From a checkpoint of a small model that predicts nearness at each pixel.
Training: adamw at rate 0.0033, 14800 steps.
Data: trained on rendered roads seen from a driver's seat, with toy cars, trees and houses, 13.1 epochs.
Rows from block 5 of a small model that predicts nearness at each pixel, named by matrix and row number. Rows with one number belong to one channel. Each number is 128 + 24 x the weight over its row's rms, rounded and kept within 0 to 255. All counts start at 0. Numbers have three digits each.
After each channel's rows are labels from the 100 images, of 14976, where the channel reaches its highest value: "patch colour" is the nearest of a few named colours to the mean colour under the peak. Only what is clearly more common there than usual is listed. The data: rendered roads seen from a driver's seat, with toy cars, trees and houses.
# convs0: first 3x3 conv (model.enc.2.1.convs.0.weight, 192x192x3x3, each kernel summed), inputs 117-155
# convs1: second 3x3 conv (model.enc.2.1.convs.1.weight, 192x192x3x3, transposed, each kernel summed), outputs 117-155

convs0.70:134123087157098098128141123110103123124149078098137111104134112195119125129117115161116118126117133118080122154124120
convs1.70:128147135118139131146103096138111168147139116116120111157173110139103123163132114134145108086195148103208151133119100
patch colour: black

convs0.15:084110120128130119116119082134109113137148083115132105119101121124101123112127126168073124122185085131097120120114116
convs1.15:149161137130172119158156146162136161148162168155154121146164123148123134137147151143133147136202153155161159137162146
patch colour: black

convs0.39:101127110102120082096124125108123110161097054121140109105105103125126110125167117134121143124102118115108104083113116
convs1.39:135158144101124152152118158135167166145156137154137140137127150147133131159177099137130093116136126114126158120110145
patch colour: black

convs0.120:111096132106107062103125095114113108154090107129129139114121105141114128116149101139115122099111110139089104116121110
convs1.120:145149145111128109145146140169103169126144130148150131127135155141139116172147178147173131126156138122124141104195134
patch colour: black

convs0.143:171139120128110128091114123162137126131093089147186104119089175121133164103134162138121118158144155119151101146125135
convs1.143:087165137150101105153170103091113088078087101131120226123130108143138143129150133138135149111118173151128144138129112
patch colour: black

convs0.62:175099076167112088131154098125177115133119077120123121095140155161147130107156141133150106089108099076115136144100109
convs1.62:104115114137096119176110123060169103113093118096133110140111116098131110112095155086123141122163124156121110118109146
patch colour: brown

convs0.28:091137095124144139153133125111152098137099083120081102127111152106133138124160136135161141102115116138097115108148145
convs1.28:143117155148115106136132111147131096101112123147126139145145131152152202144145149124158169124175133141142146127151154
patch colour: black

convs0.132:161091140135117111119116078136146126160147137135125087121118124183109117101138122139081126104081104148138142130119079
convs1.132:124131136147082101124156170155121152127121158128122119152133125115112109135119171098127130127155121186154160104170126
patch colour: brown

convs0.25:102098086097125124141092136130139131156131137137096147129160045136097118156143147130118116133109104167120112131110094
convs1.25:141113107160157089147126123106113161116065152143122094118116126132132150100140198121145155116123138151153130128163070
patch colour: brown

convs0.188:152118124137108128114106115129115148117097104134094163099166086144103139170157112103137094097148134131150098137094113
convs1.188:142101125124140120131115131129132126120103131130144091121106141129140106104123131128123126163142108131098151118112141
patch colour: brown

convs0.0:079092091130097107132096100122141081118108088124129111115131118152130138104150110141103123095086090117069123131101095
convs1.0:153118137134122114163146150188161172108165176167158139142145144108132124164144155122152110109184155113142147139171148
patch colour: grey

convs0.123:140126124140134127127113126139121131125146123144110145102123098140141116133133104134128098139255129138150121157092132
convs1.123:128130122131121131135136131120125124122147124128137134141133085152124151115141143137141024000143043042158143135141116
patch colour: black

convs0.136:058145087107124125118113115133103100129109073134095091095076131095117128117143123126071113118195121118104126106134115
convs1.136:132144151120151129137138114145154149132188133158152181133157140122148102136137110130131147138202129119112153140175155
patch colour: black

convs0.24:103138101110128108127107124141131117142114122141193109113114137123100148106110126142114144134116155139136096162173141
convs1.24:163158127132140097130097103074115085101151114142136151109111108179142136141145106142118118161146134124113152143073060
patch colour: brown

convs0.154:131122120127135130132114133133127140138146124141127137094112076137148122134136105147130106143255119151142128155095141
convs1.154:137123119139119126144130131110124128109126117127132139143133081150121159103130147138141045000163064056177142134155115
patch colour: black

convs0.61:068115136086139113087131112079056111177132092102146122103101159168119130126131115194115119108131134124087112137139109
convs1.61:119119127121142136131172159140141138164144103137115124124168128171131145169160117151113133150170117156173144095129184
patch colour: black

convs0.116:102140127122115083137126081111089120150136129088130144110131123160097132115150070190112143114105098160099125134113096
convs1.116:140153122147122105157143133145141162149155157159106124171167167137140155166147142128132117113161154098157153108123165
patch colour: grey

convs0.94:038109128118137099118129112114141094128146100130142125107152090102125114132140091111128123128127108122122149107112111
convs1.94:089127141129151158132156170181145150123163109155129157116133158090099106144118122083155151171169151126107130113128148
patch colour: black

convs0.133:137095086151129087145133115114132134132120108114133117099151124171128130099138130133106136117110095116071116170100095
convs1.133:135138130147105115183142106146117160104088138144118088137131070119132135144117174098145150121141138147122134106151110
patch colour: brown

convs0.149:091114100135117111125118119115143090122122161134140143144132102110129099103140120102154121104112100123112094098111128
convs1.149:115113117151123132126117162138151142130139105130152148122158176118115088143133121112172143164139127146119120109108157
patch colour: black

convs0.107:110138089111114139111096110079109124162100107124133105132071102117133140096149133120143151093080082135100128069117079
convs1.107:152128139151113096166147154140177168134131137144146152135172097150136146170111156137121105099116091120135131164174117
patch colour: black

convs0.41:111103140115125100128124088117099130119154127139141111120126111175110110133159115138099126142085121134104125140105108
convs1.41:150118099125143121150155081137139155110121181146130087163159169125142142146144184130136123109142160123133112085142145
patch colour: pink